{"encoder_arch": "quartznet", "tokenizer": "word", "vocab_size": 208, "encoder_depths": [4, 4, 4], "decoder_norm": "layernorm", "decoder_parallel_block": false, "init": "small_normal"}
Rows from block 9 of the audio encoder, named by matrix and row number. Rows with one number belong to one channel. Each number is 128 + 24 x the weight over its row's rms, rounded and kept within 0 to 255. All counts start at 0. After the name is the row's rms in percent of the matrix's.
# convs1: first pointwise conv (encoder.blocks.9.convs.1.weight, 288x288x1), inputs 144-215
# convs3: second pointwise conv (encoder.blocks.9.convs.3.weight, 288x288x1, transposed), outputs 144-215
convs1.200 104 [147 142 134 140 150 164 146  96 140 108 141 129 113 165  97 129 124 128 152 115 102 116 110 122 136 110 137 151 106  84 134 114 162 132 131 125 118  96 131 100 107 138 128  79 126 147 113  98 136 131 126 137 139 158 123  92 108 143 129 137 130  73 114 124 144 101 110  77 144 102 136 164]
convs3.200 111 [115 138 139 159 136 147 159 122 108 119 112 135 128 102 123 149  62 105 122 114 115 157 108 137 137 117 109 135 159 151 104 165 112 141 131 129 113 143 103 140 140 133 123 123 117 122 116 117 114 134  92 144 143 115 103 101 130  40 206 140 144 129 160 137 116 113 161 147 141 131 173  83]
convs1.201 097 [128 165 112 144 120 163 132 139  90 144  97 164 126 141  87 124 149  62 116 175 141 121 147 111 105  97 100 159 127 135  86 148 102 116 132 102 130 144 121 162 138 111  99 130 136 141 144  59 181 109  88 128 132 106 116 124 113 127 137 153 126 113 107 116 120 166 118 149 141 160 151 111]
convs3.201 100 [105 134 124 152 146 108 145 138 121 124 119 165 125 126 123 135 134 103 146 140 115 103  70 114 118 127 122  94 120 125 111 118 106 116 126  90 141 139 109 139 178 130 148 151 178 167 130 149  64 108 130 111 127 131 136 149 109 131 153 131 123 141 104 145 125 127 118 173 132 118 133 149]
convs1.202 093 [145 144  78 146 160 103 107 129 142 106 143 159 128 124 159 128 114 147 127 141 109 123 117 104 135 145 156  97 171 125 130 122 154 150  98 142 149 150 119 134 159 102 142  83 175 127 146 148 144 145 120 135 127 104 123 104 141  96 120 195  84 112  39 138 121 144 103  82 163 144 152 156]
convs3.202 096 [106 119 107 155  89 175 119 118 100  98 145 104 127 118 176  87 189 163 173 112 143 126  87 136 132 148 164 143 172 103  87  78  79 140 105 132 144 136 124 110 144 175 126 122 128 119 151 103 117 152 129 146 101 129 116 117 130 121 132 148 157 158 133 116 145  99 102 124 133 117 128  83]
convs1.203 098 [142 104 107 167 147 142 124 162  98 152  95 152 115 121 133 152 153 116 115 141  74 140  92 155 109  97  87  91  86 127 124 119  88 103 120 122 139 160 126 130 106  95 110 114 120 100 165  76 149 100 144 123 107 164 153 108 125 126 119 104 130  83 151 127 105  79 155 166 174 123 177 127]
convs3.203 108 [160 139 143 108 141 103 126 118 159 113 123 110 113 123 120 123 137 146 150 121 136 130 104 169 109 163 119 115 131 137 151  93 117 156 145 120 162 117 104  86 108 135 156 146 133 113 132 148  98 149 161 134 144  83 148 139 119 104 136 170 116 120 142 148  84  84 116 184 156 113 166 141]
convs1.204 096 [152 198  95 171 119 138 150 126 128 121 123 158 137 183 148 116  96 148 113 154 116 107 135 143 128 106 136 182 118 110 144 123 104 198 134 159 134 127 131 144 155 150 142  43 122 129 192 184 117 109 165 147 148 166 132  39 134 106  86 118 114 128 111 130 148  82 131 171 151 100 105 169]
convs3.204 107 [168 140 117 148 138 168 120 139 143 151  93 121 127 127 139 141 116 136 154 130 136 144 114 146 113 128 110 134  82 105 138 141 152 144 115 136 132 107 106 134  99 141 145 157 138 139  63 162 128 148 116 123 103 125 139 113 137 196 103  90 171 157 138 127 177 123 105 160 166 136 109 155]
convs1.205 097 [110 171  99 149 104 130 141 127 139 155  98 159 133 154 123 128 161  73 143 128 150 136 108 112 139 124 139 135 122 134 145 114  92 113 129 132 149 148  88 126 114 179 119 103 142 139 148 183 133 148  98 138 118  84 132 118 132 125 159 124 177 136 113 125 140  86 159 108 134 193 105 123]
convs3.205 095 [122 118 100  88 146 110 121 110  88 121 161 155 188 138 132 155 106 133 136 102 158 126 111 126 167  84 140 133 168 111 113 130 117 140 145 141 118 116 123 135  86 165 133  93 162 122 159  84 143  85 149 140 117 128 147  69 141 136 130 149 151 129 111 133 146 141 123 118  66 102 102 106]
convs1.206 100 [112 125 141 121 116  98 118 143 118 100 186 153 163 121 152 172 124 153 116 114 135 104 131 126 121 157 122 131 100 131 137 108 135 162 142 154 154 120 143 115 125 119 194  79 138 143 147 111 130 164 116 122 120 135 101 131 160 125 118 115 154 165 100  80 129 102 138 177 146 100 174 113]
convs3.206 093 [ 99 112 147 101 135  87 150 131 144 141 145 143  79 160 141 121 124 195 130 100 107 125 111 162  93 152 110 110  85  89 107 124 130 153 149 123 137 115 118 139 174 151 131 155 140 146 124 114 132 127 115  99 148 173 173 144 167 132 150 153 120 107 132 119 130 139  91 136 144 113 109 178]
convs1.207 112 [166 117 144 124  84 152 133 116 159 128 147 142 124 135 120  95 182 150 144 115 101 127 134 146 125 119 114  95 153 111 131 118 142 110  54 110 130 105 151 141 120 139 120 179 156  99 164 176 116 140 133 149 126 166 118 117 122 127 124 153 109  92 132 162 125 155 129 134 115 156 152 143]
convs3.207 107 [137 120 140  78 126 119  76 120 162 171 123 151 144 136 172 134 103  94 124 152 166 124 169 152 144 111 157 133 139 148 118 185 135 167 142 152 130 177 132 136  97 134 132 141 118 135 138 114 131 122 103  98 124 117 138 122 149 153 116 188 125 120 123 114 140 107  95 169 130  97 137 108]
convs1.208 111 [176  87 100 121 110 128  91 101 130 155 133 128 133 140  99 164 178 120 136 137 117 131 149 121 139 105 126 130 152 123 115 152 136  79 124 133 116 156 135 124 136 129 142 111 137 139 100 128 113 114 149 176 138 138 124 145 138  56 115 146 125 144 148  96 129 120 150 155 181 122 101 118]
convs3.208 107 [114 141 135 190  91 116  94  82 118 116 159 104 114 134 149  97  80 148 149 162 131 105 121  86 138 145 154 116 141 122 133  93 151 160 119 141 136 112 136 186 136 143 144 104  96 119 175 112 130  87 108 139 147 108 116 113 120 151 159 111 128  84 121 121 161 135 168 156 185 121 164 147]
convs1.209 101 [153 133 118  72 144 141 148 143 156 102  52  81 147 141 175 131  97 133 169 178 129 137 152 113 131 145 131 122 126 150 141 139 124 133 172 133 141 195 117 115 115 130 120 118 119 162 149 116 126  84  85 121 107 190 123 123 178 117 155 112 136 112 144 117 138 141 100 124 126 122 129  97]
convs3.209 100 [138  86 184 181 129 143  91  90 107 160 165  71 156 133 131 125  95  71 152 116 115 125 118 110 102 113 161 143 151 142 147  94 108  98 170 127 120 115 135 131 142 111 130 150  99 131 110 108  99 126 122 152 158 115 133 116 125 161 112 115 159 131 131 143 128 114  94 162 125 132 111 143]
convs1.210 097 [117 120 153 157 107 101 137 171 134 114  80 110 138 142 133 141 117 179 140 117 117 125  83 107 156 147 125 119 126 167  79 117 138 138 155  97 133  84 114 125 140 124 108 157 106 155 139 117 110 118 117 148 137 123 119 138  97 152 163 172 124  94 113 130 110 142 126 134 115 138 150 153]
convs3.210 103 [ 68 101 108 135 116  93 104 123 134 148 160 155 126 139 137 136 151 122 155 128 134 141 111 153 136 122 150 103 119 100 154 163 156 132 138 157 120 101 163 129 147 104 125 145 122 122 104 147 101  79 135 128 104 140 111 112 112 119 110 190 127 118  50 119  86 171 149 122 119 121 161 115]
convs1.211 101 [129 141 136 144 158 138 122 133 142 128 111 113  87 133 116 134 165 140 108  84 163 152 142 109 136 140 111 133  81 137 136 147 138 128 128 119 126 120 128 195 130 118 129 116 133  85 111 129 138  99 129 131 151 144 134 122 119 102 128 122 107 126 116 100 115 155 125 150 143  81 100 116]
convs3.211 105 [159 132 141 152 166 151 111 124 148 119 162 161 124 116 128 168 136 144 124 127 100  98 118 163 143 102 107 191 144 117 168 133 169 113 103 120 100 116 137  97 136 133 146 120 121 128 111 160 152 130  68  94 118  88 141 146 177 111  83 141 106 117 136 135 135 111 124 130 108 125 151 130]
convs1.212 107 [133  89 106 132 194 142 122  92 161  82  88  75 150 168 126 102  93 126 129  99 165 116 128 132 143 119 136 113 101 131 152 112 111 135  94 154 144 123 127 144 137 141 144  95  99 132 124 110  90 128 138 169 141 123 117 151 129 129 118  89 139 100 157 141 118 118 109 157 146 116 142 138]
convs3.212 106 [100 128 135 117 138 103 109 124 133 177 114 136 131 139 124 116 133 117 125 133 142 126 117  74 131 124 129 154 134 126 119 178 116 125 122 128 111 130 157 194 138 128 127 104  88 102 164 166 128 118 130 128 148  84 123 152 132 104 112 137 138  94 145 120 154 109 122  92 136 129 113 164]
convs1.213 105 [137 120 132 116 123 111 118 158 161 127 144 111 119 123 158 128 164  98 169 152 125 133 131 128 110 134 137 120 141 129 118 127 111 129 144 131 108 153 144 103 104 107 144 123  95 141 142 142 125 128 168 176 127 143 140 152 117 134  97 137 124 111 138 118  96 136 123 136 159 132 128 127]
convs3.213 109 [164  96 166 121 147 116 149 144 117 139 121 124  85 140 100 134 170 137 107 116 138 116 150  84 111 129  93 138 139  98 156 112  95 126 134 122 134 129 129 144 133 115 116 142  82 110 176 107 121 108 135 133 134 138 119 177 141 133 153 133 117 124 132 144 148 123 131 146 116 132 159 117]
convs1.214 100 [ 96 125 127 138 150 152 130 140 138 107 128 127 118 127 143 133 122  99 124 141 139 135 141  55 161 144 109 140 134 162 138 101 117 117 105 100 145  75 157 107 124 139 123 117 130 134 136 148 109 143 142 115 121 118 108 105 139 119 132 161 128 120 165 153 109  96 157 145 112 175 155 168]
convs3.214 103 [122 134 176 122 129 124 122 114 127 110 138 154 113 161 177 119 102 115 109 125 169 151 138 134 102 125 109 154 138 136 122 143 113 141  83  87 131 118 131 115 172  63 126 147 118 124 150 147 101  98 147 151 151 149 144 111 123  78 157 121 122 157 149 135 141 165 124 174 128 125 129 130]
convs1.215 109 [124 109 105 146 167 123 184 117 155 107  97 138 117 156 115 128 125 110 126 107 124 118  96 133 123 135  75 107 120 119  97 115 112  81 148 152 156 164 133 133 180 120 127 120 127 134  76 152 156 123 121 100  98 159 139 113 115 110 116  92 115 106 128  96 144 142 131 132 152 135 117 148]
convs3.215 108 [121  95 152 126 149 138 145 123 109 108 121 143 129 157 141  85 109 143 114 108 128 171 129 148 151  95 144 147 128 126 116 101 121 135 134 102 121 123 120 122 167 154 116 111 126 109 185 165 156 100 164 113 126 106 134 102 135 107 162 141 103 150 133 124 108 133 189 115 139 146  84 159]
convs1.216 084 [147 148 127 112  89 129  96 111 103 140 114 116 129 139 162 102 147 145 106 144 125 147 129 140 110 119  97 107  93 166  93 167  89 131 116  78  98 127  99 125 167 125 119 125 113 105 114 121 146 137 139 103  96 133 188 164 133 113 151 126  95 168 140  70 166 138 128 169 123 153 122 156]
convs3.216 096 [112 197 101 123 132  93 154 123 117 120 127 151 185 105 190 112 122 145 170 104 104 101 109 174  74  85 122 125 125 127 145 119 152 109 142 127 149 123 166 196 107 159 130 145  90 111 129 139 150 107 149 134 102 119 172 116 126 142  79 149 141 125 117 112  90 100 127 135 128 112 151 176]
convs1.217 088 [152 147 120 137 110 107 102 141 126 129 127 136 152 117 160 122 199 140 118 131 129 124 119 126 101 108 143 100 115 114 116 110 171 125 122 148 136 144 135 148 107 153 118 147 114 129 149 123 135 127 143 156 103 116 143 142  76 140 140 116  75 100 152 109 151 114 151 119 110 146 132 117]
convs3.217 091 [115 120  95 132 167 120  90 156 143 115 153 110 118 106 123 141 155 115 179 161 151 139 134 112 109 136 132 139 126 163 143 110 104 123 129 146 150  82 114 144 106 115 131 139 126  77 101 147 148 119 155  95 136 153 106 117 131 136 136 128 165  93 145 144 153 115 130 176 102 131  80  66]
convs1.218 098 [138 119 127 139 140 118 161 109 116 118 142 110 125 132 143 166  81  63 120 120 134 107 128 108 141 115 124  96 123 128 118 111 149 156 121 155 116 139 100 125 141 109 125 140  99 116 125 123 147 141 125 142 140 120 136 137 146 131 115 132 179 157 177 157 126 136 102 168 134 145 138 107]
convs3.218 099 [171 151 156 110  78 142 156 162 141 126 124 105 138 125 124 133 138 182 152 131 130 112 114 134 108 117 142 117 107  93 123 142 133 125 127 122 165 148 130 180 103 136 106  88 140 109 108  91 124  80 129  63 101 120 112 127 145 148 169 107 124 126 129 120 132 117 122 123 123 129 125 117]
convs1.219 101 [120 127 130 145 147 142 160 148 144 110 138  92 123 138 133 113 141 150 145 151  85 156 164 139 117 119 150 122 108 134 120 116 126 186 123  98 107  99 125  98 173 133 150 129 119 117 101 143 131 111 140 102 134  87 128 177 145 114 126 120 127 103 117 111 117 118 153 151 108 151 117 155]
convs3.219 100 [165 141 116 172 170 120 134 132 130 129  99 126 129 121 152 141 120 117  89 133 124  91 105 108 153 141  96 107 129 155 139 151 151 139 152 124 116 150 148 131 138 113 116 132 108 150 152 105 159 119 172 130 109 128 164 131  92 120 141 117 150  95 116 149 105 135 114  93 119  87 126 140]
convs1.220 106 [172 126 156 142 117 138 107 128 107  99 111  88 142 183 120 150 103 131 115 143 143 139 139 136 118 133 117 153 120 117 142 151 146 140 142 101 138 143 141 109  99 124 122 114  72 120 135 142 163 111 153 120 127 117 133 115 129 122 123  95 124 169 149 174 119 155 118 119 148 102 111 102]
convs3.220 103 [163 186 142 139 127 137 159 115 133 105 122 134 122 139 130 140 122 106 136 144 131 107 131 133 137 162 160 156  70 163 121 135 152 152 143 123 174  84  61 140 164 107 131 137 105 124 125 154 144 105 120 115 175 145 125  86 136 165 118 120 126 117 133 164  99 126 138 144 122 183 156 135]
convs1.221 105 [114 128 154 136 127 147 118 143 141 111 160 115 134 110 149 120 153 142 104 146 144 137 164 154 137 134 130 143 133 157 128 129 122  86 131 130 136 128 126 102 119 133 105 125  78 118 152 146  90 149 124 142 114 209 100 100 108 117  88 165 137 119 124 144 111 137 173 121 158  98 136 111]
convs3.221 109 [180  88 144 109 136 134 135 115 129 100 145 160 159 139 125 100  87 118 136  91 145 105 125 108 109 127 136  99 131 175 170 141 140 147  81 147 141 129 101 156 150 169 125 143 131 130 130 101 125 111 118 132  98 150 144 119 105 114 139 159 119 120 182 144 124 121 132 167 136 118 136 131]
convs1.222 102 [103 103 164 139 111  98 126 143 167  97 106 110 125 134 175 135 105 140 146 130 122 144 161 115 151 120 105 114  92 176 115  94 132 154 132  99 114 109 119 136 143 148 141 142 162 129 108 136  74 128 107  98 133 138 144 168 133 168 179  82 123 113 129  76 104 140 147 139 165 157  85  75]
convs3.222 103 [126  79 116 124 122 145 112 129 122 151 123  44 136 135  82 152  94 132 158 134  80 120 125 110 100 123 115 114  95  76 133 127 107  97 129 136 146 115 115 109 110  82 134 113 121 126 140  82 142 125 128 112 168  59 146 158 123  74 116 129 156  90 124 110 173 120  96 110 144 100 133 122]
convs1.223 101 [182 118 137 160 134 138 106 127 118 138 107 105 121  89 109 132 121 105 108 136 121 104 142 115 143 130 142 159  98 145 138 110 137 154 150 113 132 138 148  83 128 113 119 101 133 128 134 169 139 125 119 136 132 160 130 129 134 130 179 102 167 185  82 138  80 116 111  85 132 143 137 129]
convs3.223 105 [ 92 183 145 130 102 110  94 129 113 114 144 137 134 124 186 113 137 128 146 103 166 145 127 132 124 131 110 128 128 161 154 118 173 166  88 160 149 113 126  90  89 133 117 100 101 112 104 162 101 120 100 157 133 111 131 173 143 120 115 103 128 106 144 108 136 108 116 163 124 106 109 102]
convs1.224 092 [132 116  92 119 127 129 105 166 122 167 146 125 142 181 172 147 132 149 162 120 127 129 141 155 106 101 127 140 135 145 179 136 133 142 117 145 126  97 105 153 166 128 114 117 100  85 123 117 105 110 111 137  82 119 199 133 148 144 203 121 146 131 136  71 132 120 150  82 117 139 128 143]
convs3.224 098 [137 179 192 139 156 159 131  94 149 116 118 132 122  85 103 150 164 115 125 178 117 127 156 151 100 130 142 162 158 130 102 100 144 110 139 148 124 124 175  87 143 147 179 135 128 148 127 129 121  95 175 152 123 134 146 213 134 111 104 153 150 120 113 133 136 127 140  92 147  91 129  82]
convs1.225 096 [111 148  88 133 108 121 142 163 100 153 129 119 161 146 145 123 143 124 112 135 128 147 123 124 131 157 117 107 118 179 142 139  88 124 115 137 154  95 121 133 141 142 136 127 114  90 133 127 137 129 122 121 130 126 156  95 149 123 108 132 125 151  97 112 132 124 149 117 135 142 174 159]
convs3.225 111 [109 131 134 134 130 111 106 150 134 152 168 167 117 133 140 140 139 151 140 148 116 119 165 130 128 115 154 128 105 139 159 126 151 145 150 148  73 120 121 110 135 149 112 129 130 104  96 119 140 117 148 114 142 160 151  60  60 147 101 146 122 142 157 113 140 102 128 140 128 126 151 114]
convs1.226 105 [138 119  78 122 149 162 124 132  93 186 116 102  95 149 106 127 108 136 104 131 148 135 105 107 137 106 128  52 128 151 158 156 115 162 113  93 135 112 119 108 154 113 138  92 111 179 123 126  90 106 166 141 130 141 128 137 129 108 162 130 105 129 113 141 111 142 122 169  98 153 149  82]
convs3.226 114 [103 111 142 148 132 150 139 112 124 159 158 132 133 133 108 130 151 102 133 122 179 175 134 135 121 142 146  71 150 106 132 164 146 143 111 142 143 162 125 106 184 121 136 123 128 126 120 120 141  72 111 127 126 189 114 137 116 245 155 140 144 121 114 147 152 104 115 148 139 133  98 121]
convs1.227 104 [141 136 136  99 125 124 152 135 121 169 135 104 149 148  95 178 128 148 105 173  93 109 119 165 105  82 127 121 116 128 151 142 102 184 162 130 121 137 106 141 144 119  91 119 117  69 186 144 152 121 141 137 101 121 121  71 148 104 138 104 147 145 136 115 153 132 134 113 110 141 119 169]
convs3.227 102 [136 117 132 138 118  99 105 102 131 145 112 145 127 128 188  91 155 148 143 107  88 102 161 122 105 130 100 137 199 167 157 129 120 175  91 123 135 134 116 113 169 135 164 147 112 105 122 174 106 110 100 112 118 136 124 109 134  94 142 140 117 140 141  82 110 151 112 137 115 121 126 149]
convs1.228 099 [114 146 144 118  85 118 145  91 153 128 127 132 137 106  55 129 154 113 143  76 138 100 156 141 153 146 112 102 113 110 116 120 146 137  90 103 141 103 173 136 174 136 121 146 124 123 159 113 165 128 143 104 138 141 143 118 109 105 154 131 137 140 143 145 110 129 144 115 152 116 133 115]
convs3.228 113 [ 76 164 138 104 137 134  97  93 112 116 123 162 129  83 168 134 130 143 148 141 107 127 121 163 116 105 108 141 150 149 107 125 127 119 133 132  99 112 154 138 166 121 123 148 134 127  96 132 182 124 132 118  90 147 128 115 135 167 149  86 135 130 143 125 160 145  77  94 153 151 164 101]
convs1.229 096 [113 163 104 115 144 147 121 101 168 105 133  90 125  62 163 163 123 123 120 157 126 139 120 109 169  96 109  97 119 155 116 115 117 130  99 120 143 135 130 133 123 118 130 179 142 129  70 109 111 163 141 136 134 129  85  99 152 149 132 152 128 175 101 148 142 119 126  94 130  98 132 149]
convs3.229 105 [147 158 109 140 129 116 157 137 141 138 151 142 151 211 118 129 142 154 168 109 119 134 102 176 161 128 148 136 140 126 129 115 125 143 128 132 160  93 131 140 147 169 116 127 150 121 102 148 107 163 132 143 137 156 133 129 119  85 118 131 131 185 142 158 138 122 112 146 126 153 121 150]
convs1.230 103 [120  73 136 117 124  70 131 122 186 125 153 140 144 150 112 113 100 146 134 132 111 114 147  93 121 134 165  68 123 160 160 122  75 105 114 130 124  77 125 159 151 112 132 134 123 141 159 146 151 126 135 128 146 130 132  89 101 183 101 180 126 113 120 126 112 138 136 118 142 118 163  98]
convs3.230 107 [141 122 110 124 147 118 162 122 113 116 133 113 164 114 156 133 164 120  63 103  82 115  89  91 155 124 127 139 151 172 149 132 122 161 117 134 125 114 140 115 121  67 133  91 175 125 128 138 135 148 166 148 100 112 106 109 135 114 113 120  48 143  82 141 113 146 124 102 135  75 119 169]
convs1.231 081 [107 129 145 105 138 121 132 136 100 122 188 137 131 118 155 133 126 135 112 144 133  98 123  95 148 129 100 108 121 129  90 118 166 128 120 106 185 124 139 142 120 108 128 130 100 100 126 163 151 134  77 119 115  88 145 145 137 142 128 154 110 158  87 124 116 119 137 109 118  89 101 142]
convs3.231 072 [182 122 117 143 169 142 120 121 155 153  65 128 149 168 128 108 116 115 133 168 162 101 143 111 166  72 137 130 131 137 138 130  99 118 143 130 122 140 140  90 129 136 128 159 145 100 130 116 156 158 123 147 126 116 126 149 141 122 173 147 156  81 145 105 171 154 160 119 111 133 125  98]
convs1.232 105 [111 107 137 135  87 140 104  82 152 117 149 120 101 121 151 126 153 173 120 150 141 127 124 106 161 153 104 144 164 122 108 123 141 123 119 113 135 131 129 140  91  92 141 133  89 121 110 135 163  95 130 118 169 139 155 188 128 162 143 159  96 150 120  99 135 138 146 136  92 113 131 148]
convs3.232 103 [122 117 122 170 165 106 122  92 133 128 100 143 170 110 100 136 157 146 139 103 146 142 137  94 123 121  78 121 162  96 141 138 111 159 150 138 146 146 171 123 150 133 127 166 147 163  80 106 134  98 107 151 139 107 128 127 123 124 136 103 135 104 152 128 133 129 115 113 184 104 103  76]
convs1.233 106 [126  86 121 134 144 100 160 124 131 122 104 134 127 161 116 134 134 104  63 151 109 105 131  91 138 169 106 133 131 100 171 136 121 177 135 122 141 112 111 111 118 137 120 142 111 175 136 177 159 126 120 118 206 149 153  97 134 177 143 126 103  91 142 109  83 142  98 150 122 105 117 117]
convs3.233 102 [145 166 103 134  96 137 172 132 131  75 113 120 127 134 133 163 125 130 132 119 176 131 126 117 125 172 125 133 177 157 119  54 121  83  77 156 142  82 116 137  95 142  80  85 146 156 154 124 116 125 125 142 113 107 117  83 124 107 144 133 120 146 184 166 113 128 100 111  95 147 142 161]
convs1.234 105 [133  52 143 143 147 116 194 111 136 147 106 184 156 129 105 127 162 106 147 142 139 104 168 148 152 114 127 173 104 174 158 121 137 140 169 162 112 112 139 175 119  96 133 139  93 116 152  89 118 138 128 116 157 126 121 140 144 166 124 129 151 118 131  97 149 111 121 131 101 109 134  66]
convs3.234 109 [180 118 111 125 144 126  85 100 135 147 132 138 161 126 144 134 140 131 170 130 180 129 127 121 139 127 128 112 150 136 110 139  92 146 160 131  47 139 115 174 104 106 135  92 131 129  99 163 146 150 101 153 189 112 135 120  85 191 111 143 125 167  94 110 150 118 143 143 143 144 144 141]
convs1.235 094 [161 179 130 131 130 128 123 128 123 113  88 134 101 147 120 147 163 139 164 131 130 108 149  97 166 130 105 114 129 155 133 141 201 154 119 158 127 121 133 102 130 170 130 109  83 137 155 124 115 136  90 100 127 142 150 109 127 159 122 181 162 115 104 130 170 145 115 162 138 103 139 148]
convs3.235 091 [135  73 131 143  67 159 145 186 145 130 121 101 120  99 141 129 109 155 184  99  73  92 115 138 109 119 102 121 143 103 153 132  76 124 109 134 120 108  99 117  77 138 116 143 136 129 114 134 132 164 149 108 155 137 107  85 119 134 158 123 129 127 110 130 110 128 155 102 127 116 122 126]
convs1.236 090 [ 91 143 182 123  94 140 168 134  99 129 121 107 120 130 100 132 122 136 123 102 111 126  90 140 147 154 103 136  97 119 146 123 167 144 129 172 132 110 130 132 176 134 112 129 128 121 178 194 158 203 114 137 117 138 151 155 138 106 140  51 148 152 114 110 121 137 124 146 130 129 106 131]
convs3.236 079 [115 137 119 144 133 160 171 127 117 117 133 147 147 146 115 104 131  95 103 124 131 127 122 109 131 166 126  76 131 135 141 136 107 151 164 157 184 124 108 169 124 110 151 126 144 118 103 123 142 166 120 144 123 126 122 107 127 122 162 165 126 110  96 102 121  89 111 162 108 133 139 134]
convs1.237 106 [140 132 119 103 132 115 135 154  97 116 101 119 126 141 163 149 124 128 111 159 156 124 144 149 145 120 120 140 112 128 133 148 125  91 148 129 140 153 107 159 121 164 158 148 132 152 163 188 136 129 100  90 162 157 111 155 136 114 121 114 152  70 128 125 121  90 116 114 151 133 139 135]
convs3.237 097 [134 140 134  94 153 160 110 134 100 138  98 136 104 125 172  72  89 116 106 117  94 138 153 140 108 132 126 146 115 134 124 135  98  96 139 121 136  71 122 139  95  77 129 170 134 111 118  97  90 116 157 131 134 141 120 135 126 149 140 121 106 162 142 163 114 109  88 104 127 163 156 129]
convs1.238 094 [171 101 121 154 136 149  78  80 118  96  98  85 114 108 117 163 117 133  98 162  89 142 136 126 163 128  67 146 114  78 148 116 129  79 119 160 121  98 126 141 115 122 129 152 145 102 116 112 123 152 142 124 120 119 112 126  97 108 119 128 148 116 158 121 139 100 105  91 179 104  95  97]
convs3.238 092 [115 154 136 145 149 132 150 145 113 137 125 123 113 155 159 129 184 172 151  84 140 128 142 137 114 132 100 198 170 193  97 179  74 110 119 110 129 115 141 115 134  91 131 101 127 152 128 121 118 126 106 103 114 161 158 170 131 115 149 144 129 114 165 139 124  75 138 105 117 165 113 170]
convs1.239 102 [157  79 137 118 115 141 108 132 130 145  97 129 142 126  83 139 150 133 127 113 129 136 127  94 142 132 141 152 105 134  94 158 125 119 131 131 128  93 148  92 162 118 137 181 142 154 166 146 113  82 123 142 137  78 142 152 106 140 122 147 143 179 136 145 129 162 152 123 126  94 155 127]
convs3.239 107 [132 162 115 163 131 145 138 119 124 106 106 144 110 138  82 138  85 118 138 189 128 131 108  88 110 145 139 123 142 148 111 171 118 113 119 131 123 185 132 114 130 146 116 133 172 145  85 135 149 159 138 139 121 118 123 107 132 150  90 144 128 130 109 123 200 114 180 156 105 109 107 145]
convs1.240 089 [126 111 127 115 161  81 144 128 102 129  98 132 126 148  96 119 137 169 127  91 149  89 100 149  99 114 107 142 141 169 124 146 184 149  90 120 146  86 168 129 115 164 103  97 120 108 133 152 133 138 121 133 148 137 118 123  91 116  97 113 157 125 105 143 135 139 132  98 171 153 128 121]
convs3.240 094 [100 142 135 141 141 141 139 123 150 122 176 154 102 139  89 117  93 149 183 109 125 168 131 160  89  79 102 129 154 141 135 137 143 153 129 134 116 116 104 110 142 112 147 120 132 124 142 106  83 101 117 106 149 116 125 108 146 133 136  71 127 150 128 139 122 100 165 160 125 144 154 153]
convs1.241 104 [103 145 134 141 111 159 188  86 118 114  97 133  89 157 149 106 123  92 120 149 143 109 115 131 127 121 164 140  99 127 113  95 109 134 108 128 114 145 131 114 182  92 109 100 148  89 163 134 108 126 138 149 131 133 105 142 102 155 122 100 186 129 135 116 159 137 137 160 139 111 118 108]
convs3.241 103 [134 121 121 129 134 131  83 121 170 161 165 133 112 148  98 119 118 203 116  88 139 110 127 125 140 132 144 138 120 135 114 129 138 152 151 118 134 149 171 120 148 118  96  73 130 166 195 135  57 119 111 109 141 155 120  86 133 161 167 110 122 111 114 143 125 145 153  94 121 127 133 115]
convs1.242 106 [165 160 133 143 131 150  99 140 152 107 148 110 111 140 151 123 145 134 113 165 112 145 123 129 170 117 158 117 141 107 136 139 161 138 134 113 150 171 145 140 125 129 135 110 141 134 169 176 114 101 129 164 153  73 119 128 151 112 147 150 114 106 113 155 130 111 121 197 131 219 137 115]
convs3.242 113 [139 120 137 169 122 174 118 114 120 176 108 141 138 109 156 126  99  98 113 126 135 141 155 131 135 114 139 145 133 137 124  82 125 189 106 155 145 155 102 132  95 163 106 132 170 127 108 151 106 136 101 158 121 131 123 123 139 135  68 100 153 150 121 121 134 135 107 121 135  51 142  93]
convs1.243 089 [110 193 139 122 117 139 151 157 126 133 147 107 153 143 139 105 130 149  96  78 129 147 139 135 126 123 129  93 124 119 113  94 112 133 117  91 117 174 131 105 142 139 115  98 146 143 100 131 114 144 136  80  84  78 122 122 113 117 158  81 154 124 108 127 151 109 137 159 152 151  89 107]
convs3.243 086 [154 115 138 136 118 130 110  88  91 147 148 117 110 167 104 136  99 121 154 119 152 167 129 102 135 101 176 103 145 154 112 141 139 132 139  97 141 133 124 118 133 149 135  87 156 160 153 136 143 136 145 165 162 115 130 163 167 140 141 151 125 143 124 136 146 144  90 151 101 156 150 170]
convs1.244 099 [146 142  69 102 136 130 126 136  96 136 121 187 130 154 133 183 126 129 140 147 134 145 193 111 119 161 156 136 127  81 119  89 105 157 141 138 114 128 115 134 129  80 177 179 157  84 133 118 137 121 118  99 153 110 147 130 137 134 119 115 126 133 133 170 164 119 147 119 128 136 111 116]
convs3.244 100 [118 114 143 118 114  41 144 113 122 133 108 123 119  92 133 139 132 127 109 102 119 155 132 147 128 117 133 116 123  81 111  78 154  83 130  67 125 140 111  93 142 134 147  65 127 134 134 122 117 156 173 114 119 138 102 122 123 204 154 136  67 155 142 106 114 159 125 124 145 101 116 132]
convs1.245 098 [101  72 100 102  84 156 138 124 149 122 149 106 141 133 138  73 100 130 113 128 131 136 145 148 125 121 129 149 164 117 117 145 122 130 123 149 114 120 130 125 124 124 132 144 125 107 102 149 163 152 136 120 155 123 157 108 168 147  96 122 123 143 145 169 117 166 141 134 149 109 139 109]
convs3.245 098 [134 125 153 156 139 149 139 127 145  96 136 150  87  97 132 115 167 132  88 113 101 118 120 142 146 124 169  72 126 113 148  72 156 115 181 117  95 127  82 110 127 146 134  92 119 154 138 101  64 156 114 144 118 112 147 124 119 122 123 111 166 112 133 145 143 140 154 138 157 139 159 142]
convs1.246 098 [134 138 138 133 140 149 156 127 163 155 138  95  86 149 102 137 137 112 126 109  90 173 192 127 155 135 150 126 118 115  82 147 126 142 111  83 153 154 118 128 121 124 149 132 122 111 111 126 123 145 131 130 133 163 158  91 125 140 132 134 139 151 134 102 125 123 110 113 122 107 121 148]
convs3.246 093 [102 124 119 152 113 150  75 137 131 138 147 128 128 117 101 131 185 123 142  79 111 115 117 174 137 129 104 156 107 105 117 135 118 111 152 116 146 130 164 124 146 107 141  86  96 139 112 192 111 110 126 113 122 136 114 127  82 126 106 197 100 123  93 119 133 150 141  77 139 151 104 150]